config.yaml
encoder_arch: "vit"
model: "masked spectrogram model"
dataset: "phrases spoken by 400 fixed synthetic voices"
train_examples: 39062
n_mels: 64
hop_length: 160
input: "log_mel"
win_length: 512
method: "mae"
mask_ratio: 0.75
loss: "mse"
encoder_norm: "layernorm"
encoder_norm_position: "pre"
encoder_activation: "relu"
encoder_mlp_ratio: 4
encoder_head_dim: 48
encoder_fused_qkv: false
encoder_bias: "none"
encoder_qk_norm: true
encoder_parallel_block: false
encoder_inner_norm: false
encoder_moe: "soft"
encoder_drop_path: 0.05
encoder_num_experts: 16
encoder_moe_every: 2
encoder_expert_mlp_ratio: 1
encoder_slots_per_expert: 2
encoder_shared_expert: false
encoder_patch_size: [32, 4]
encoder_layers: 8
encoder_width: 192
encoder_positions: "rope"
decoder_width: 256
norm_pix_loss: false
decoder_layers: 2
residual_init: "none"
optimizer: "adamw"
lr: 0.0015
beta1: 0.9
beta2: 0.99
eps: 1e-08
cautious_weight_decay: true
steps: 10600
batch_size: 512
epochs: 138.9
lr_schedule: "cosine"
final_lr_fraction: 0
warmup_steps: 310
weight_decay: 0.5
Rows from block 4 of the encoder of a small masked spectrogram model, named by matrix and row number. Rows with one number belong to one neuron. Each number is 128 + 24 x the weight over its row's rms, rounded and kept within 0 to 255. All counts start at 0. Numbers have three digits each.
After each neuron's rows are labels from the 100 clips, of 14848, where the neuron reaches its highest value: "strongest on" is what is common among them. Only what is clearly more common there than usual is listed. The data: phrases spoken by 400 fixed synthetic voices.
# fc1: MLP up (encoder.blocks.4.mlp.fc1.weight, 768x192), inputs 156-191
# fc2: MLP down (encoder.blocks.4.mlp.fc2.weight, 192x768, transposed), outputs 156-191

fc1.361:130138146139161155085114160141151128133117135125105121131116114092154136131125135145158104167108114104197069
fc2.361:102136092149118142132112152143150128157130118099124126137148129109133118112156143155149098126096103138168120
strongest on: mains hum

fc1.592:084133104125151149103115125157175181121119101114117137135155133147108140095130127106130169156145118102098118
fc2.592:120119116132125124125150102136093128112144147133145133133121135138134069138143168200153136121117105148102101
strongest on: /ɝ/; deep voice; /tʃ/

fc1.590:133117141132131122136124116167134119159149097113138125139130205152093173119106177135136150157150148081089137
fc2.590:157137138166154081106129130155132124061149168188145112098099108106131123130132134091131138112129154150149173
strongest on: pink noise; white noise

fc1.243:112124143111079168107120134149102110124166154168111134154142127110111107136163127135143131176097118113188123
fc2.243:145140137148152139139127144133167145111144075143145127099118115112124112147127148075075121118105134116122147
strongest on: /f/; /ɛ/; muffled (low-pass); text has "left"

fc1.30:118115111141134113178113149160089150112169167102114128172127120135131125118128082122118091102118127112134106
fc2.30:136157139121100124104139121111128110176154118177127117112104122131131110103110128152123148128107094138123153
strongest on: /w/; clipping

fc1.164:116154138131118103099154190111144164134169132150118206110119103133132150097139142128168164140142155136099158
fc2.164:109111159128135147176117089114152158161104151133076094127121119133131131161131101130134117096090108147120051
strongest on: pink noise

fc1.176:109102110087092095126148098128120132180123133132126143080084137114146145129097087121142108129103104095116100
fc2.176:095143110156139095126144126117151152097132131110128136129111134140143146165135086092084170123136191126100166
strongest on: /w/

fc1.111:134119100135141157107108156173146147133132117140122134102128174119115177127105155166169112172118099092123121
fc2.111:134187113099087082094122165186119138116106142122129085093170164119142148126122147134145154110126098120136146
strongest on: pink noise; white noise; thin (high-pass)

fc1.635:112138105177120197144142134112118138199149138138129145115146130100138173116140134127153134094110102119130109
fc2.635:153176131112092105112157146130107093135139090071140162135120168141122114193136103110090176125128115148114104
strongest on: clipping

fc1.284:102124137150183128170134158152130153129162105125114130132126124141134150120141142096137088116094146128125133
fc2.284:127154161138144130086164141131104137162128139120157150101143136120129113101128129170124186091141114138095140
strongest on: reverberation; child-like voice

fc1.623:126128048122105136116163121109152107156098116115165147109118147124127142101128136122142148142126130124123108
fc2.623:118148181148126129109083171161119106163144114133087121100126128150060125106129154130146109126112106148139113
strongest on: /p/; child-like voice

fc1.637:123090153111106144112069135134154138164140134139145129125132154094148141134162101098148120168166118111147076
fc2.637:148151111130123124157134136110117149105128118091098164146161122117140130136135108132104123142165118122157100
strongest on: /h/; /aɪ/; text has "behind"

fc1.713:143123130097134122114128118113144102177121108144109105155135123111138119146124104162175180123106105107117102
fc2.713:175107132159132133084128138135142126112127157108108127109097107142139160115124124100138160173139140100137151
strongest on: mains hum

fc1.363:138126105113145121114122109136089119098128148170097108096160164146138144106106114142099154103085114114154159
fc2.363:174104119132114148119149142113144160161137140134068151094138125127123118147119108194128114137185117124121102
strongest on: reverberation; pink noise

fc1.51:135123107099104117136171128108145167147126082147146134091097120103164193148131111129135141119137049117114143
fc2.51:129106105114132119121090083086157173112117143163145125133148108110126110124129107104096113165179116146126115
strongest on: /f/; /ʃ/

fc1.551:120120146120114120116103133129104157149150115146119136153143189116094090087109211133173167109138135089142129
fc2.551:175202132177109086116113139166148101099147120091143126084124120135115117128131133176151159124129143125162130
strongest on: mains hum

fc1.682:120111131118176125175109127195086114121145137175110116130123139121131143150135120124149140087072131115136172
fc2.682:116125128110112101114121142091119165118161122110142123105121100152151115071119113144116108152134105157093180
strongest on: /ɹ/; /dʒ/

fc1.674:114090078147148111168144164130115142164142096130069096129136123146151143127143125136169137137129084107141128
fc2.674:134138081091090117108142098115126111110124127104187142144127118130147109104118138080061171128220115146128125
strongest on: pink noise

fc1.217:104120109123150111146125134124152144129106119163137140175113126082118134140122118115154126134148119119108085
fc2.217:109077096174147122151153146161149068111127162139151098177088112105095154136138139139128116132108133118141124
strongest on: mains hum

fc1.377:092142148159153147126149161136121183160107169169129146112127133106134132110150137099118118100115109117177108
fc2.377:140110097137087139099150125116102149154151115078150075140102131094117105155121141122116192114166115124126114
strongest on: clipping; /ɑ/

fc1.406:156112148195131174069097125124139130192145121081101170123091125131100118116118117112130150174173080103111103
fc2.406:124111176097137117159111134163128123118104073177088129131162146141155114120127114098158124136097138134099132
strongest on: /h/; /ɛ/; text has "heavy"

fc1.644:137090114148130163121147133149139144126116122162067162142128132094142102112129087141179132146098120093094101
fc2.644:080106120168125149187125116153104092084100137137103120142165139151105106129135067121116117142085150117159104
strongest on: /f/; /z/

fc1.33:150098111106107129131138109149136095186118088078131106120110173152128111130133170126187148141137096119093085
fc2.33:169130081155100148112134111129091115165166144120157124120136121123088126111116154109100170145166112143154141
strongest on: /p/; /ʊ/; /ʃ/; text has "pushed"

fc1.39:111075162114112151119142131119108125123096116157129119144133159145128132117136111109118147194122104108146128
fc2.39:106111178144091118120135096104120115132128121141167147139130116138098100139127135086092138119115129144132144
strongest on: /f/; pink noise; thin (high-pass)

fc1.224:110119119137136107148125179149105152124158147165121110152144152082138099105139063131112134123154137112133093
fc2.224:112129179142148136121129171160145159133074123152136136113165131103113130109126134125154117139125176142093089
strongest on: reverberation; /θ/

fc1.698:138076130120157137133125102081170149150099121104090153123147123112096128126137137116113162140123100113131069
fc2.698:118137134124105104117110158136127118127108129108087134120116143156139131132126142158146151105159093153139108
strongest on: /h/; child-like voice

fc1.742:115133133153145163166122159174092148147147126143112102180116110113123108098145137142146126132098119108107081
fc2.742:117171142129081185111156117137136112140138114098136133090135155136089138130110106153126167117116105123136115
strongest on: clipping; muffled (low-pass)

fc1.581:118090116129137174135138143112077168198142134138100092096122161140120116110137122141129145141102119102123117
fc2.581:107118120102100127120150118118127095105123127134148136166084125116142100144142128097107131097134137129097148
strongest on: /f/; /ɔ/

fc1.150:159139066176102165137133081127128126125124125133089087109111166098140131125160149157114119111115087130121091
fc2.150:121149130137154081163110109113105129105104157101109124099165137106132143131140163141144131091144134140130130
strongest on: clipping

fc1.417:170155119162142154106131164110142144149100148111114107132116106141166136119128139123136167150143079098127082
fc2.417:103107166102132124121094111162116123123146124145145177117122107094113106109122114108130133117125129148077146
strongest on: /h/

fc1.359:144126089170174168113098077104134105106133125116161155155170127121074114096137130161120113160156148097110142
fc2.359:138178137175132084134121136084135112125122120126140124156160149109170137128121137119170166147112111118138105
strongest on: /ɝ/

fc1.336:144140085144143097136134137108088187118168094168116140080143168088141202103117159152106141107109112118125181
fc2.336:166161140117109147117142127148137110131111121120108110083145136165123124096127099152094136128145094121138133
strongest on: reverberation; child-like voice

fc1.49:104113113134102113133178118137139114149132141106103147139124137095105116121111172136171153089107096115098110
fc2.49:148138131098108121106097140155118161132138133116140129098101114178101116134122114134108146128140141167114127
strongest on: /ɹ/; child-like voice

fc1.134:102113139142112101134068129131156155149157138086128182114147128116134160107152167101165133162155109125115136
fc2.134:125104074158118141120164105043115091104133151141131094104120115127119116106119113136088108146172175139145163
strongest on: /ɛ/

fc1.493:150080130114121105139155117104153103111125128150128140142111129142127123118151113114151114169105155124146109
fc2.493:104159130094150124133103120138087176160147140116122113112128139117132113130128112160135147072159122145130103
strongest on: /p/; thin (high-pass)

fc1.692:102137132126154132162158107114061157121109148173157181079141140102102128145125161105143124123112121117141142
fc2.692:143154133100085135160112113111167116168150133119107098147129107152135138106124070140118096137128086120122135
strongest on: /ɝ/; child-like voice

fc1.466:134086130176167156115102134133199162132156132109106123162148097113126154098125122100129131127182102104113117
fc2.466:139146118149153120139074172154114145089130110124077119119153147125115128094127132140106147135125141145110130
strongest on: /h/

fc1.700:107106125107116110118092158133115123175120157120123099143141206113098127138110125158156171154109062090109088
fc2.700:146131126142103154103116155130167132114098115156120127089176171188125139102123113155111095139107104127174150
strongest on: /p/

fc1.102:132106162120121157158140137124140093152136160112164110133159124146105121119139111148118141117107142111120122
fc2.102:175165145134146113125150162181137169107136123139070143167154125128129151145121151127104163106152121132106178
strongest on: /p/; reverberation; deep voice

fc1.293:131075137169146140132092126179118160125140121106138142111118145122081108142143129126120171134144128107106104
fc2.293:110118153131188127129076139104162177099122092151129127146117133118101095137128119115124160164141110140147093
strongest on: /h/; text has "her"

fc1.238:155094131144127108143101131153140107169147107130122097146119228136110150132114164140146141179127117082109110
fc2.238:156152111144140060096117159183137126060122142174133107091103140114139127139127138085147156127130154131143177
strongest on: pink noise; fast speaker; thin (high-pass); white noise

fc1.673:121094146139109141146115131172108142118174110163133120135122132131127098124138132154186147125129091106086080
fc2.673:165167176120140152126129140123140109159135136102103085144125115132162189125125080137072099112126123132117165
strongest on: /p/; child-like voice

fc1.630:127133057170153116114134126112103138094128158106132135114149217139111134106138128127096099168159125100158138
fc2.630:186120135133161142110143163154126092114139152164151122084133126118116145048133128099151105098146143128166141
strongest on: reverberation

fc1.22:134087118148123145096144142093168121167128132073122124127080119151132139120137144128108138167164119122122104
fc2.22:130122176115070144141160078059150068132170122157142099112134132164164097090123128125142090164128125146126075
strongest on: /h/

fc1.587:101129087152145125090107158131105140139121137164105172130097180089133143135144140150145094121137129119147174
fc2.587:153113115148159119139142171144133143127118156159116162174117127104169129175143164094121097118168175138171100
strongest on: clipping; muffled (low-pass)

fc1.1:106104102130134157115138110132103142157144135156110140080124114060161167128112128131111140127109112113144153
fc2.1:145203122134107099143123129158108145122136090104139162124142136178146096123111133143136124136125087146165110
strongest on: mains hum; clipping

fc1.165:123137132106131123113155147117108093104129173191124145100147161076137133109115110142126181143094120111118163
fc2.165:108075114141133139144108100118129163087136145149138124102142112134114089118129078099100137143153164129098135
strongest on: /f/; muffled (low-pass)

fc1.746:106128143154147159143136182147141139135178138109101104116121129124110171147129088142130122113108132116100174
fc2.746:116117149120139068160158110121113139161069086150113192121131108157091093132126137141117126139121105142110131
strongest on: /ɹ/; child-like voice; /ŋ/

fc1.285:061124167156174154160090135165139144097113124131123138079088141100125131135181157121133126121122135118164151
fc2.285:169127108178151120141141166123151134128104153155097116110130149128107112130128145125125074134172093141128096
strongest on: reverberation; /ʃ/; /tʃ/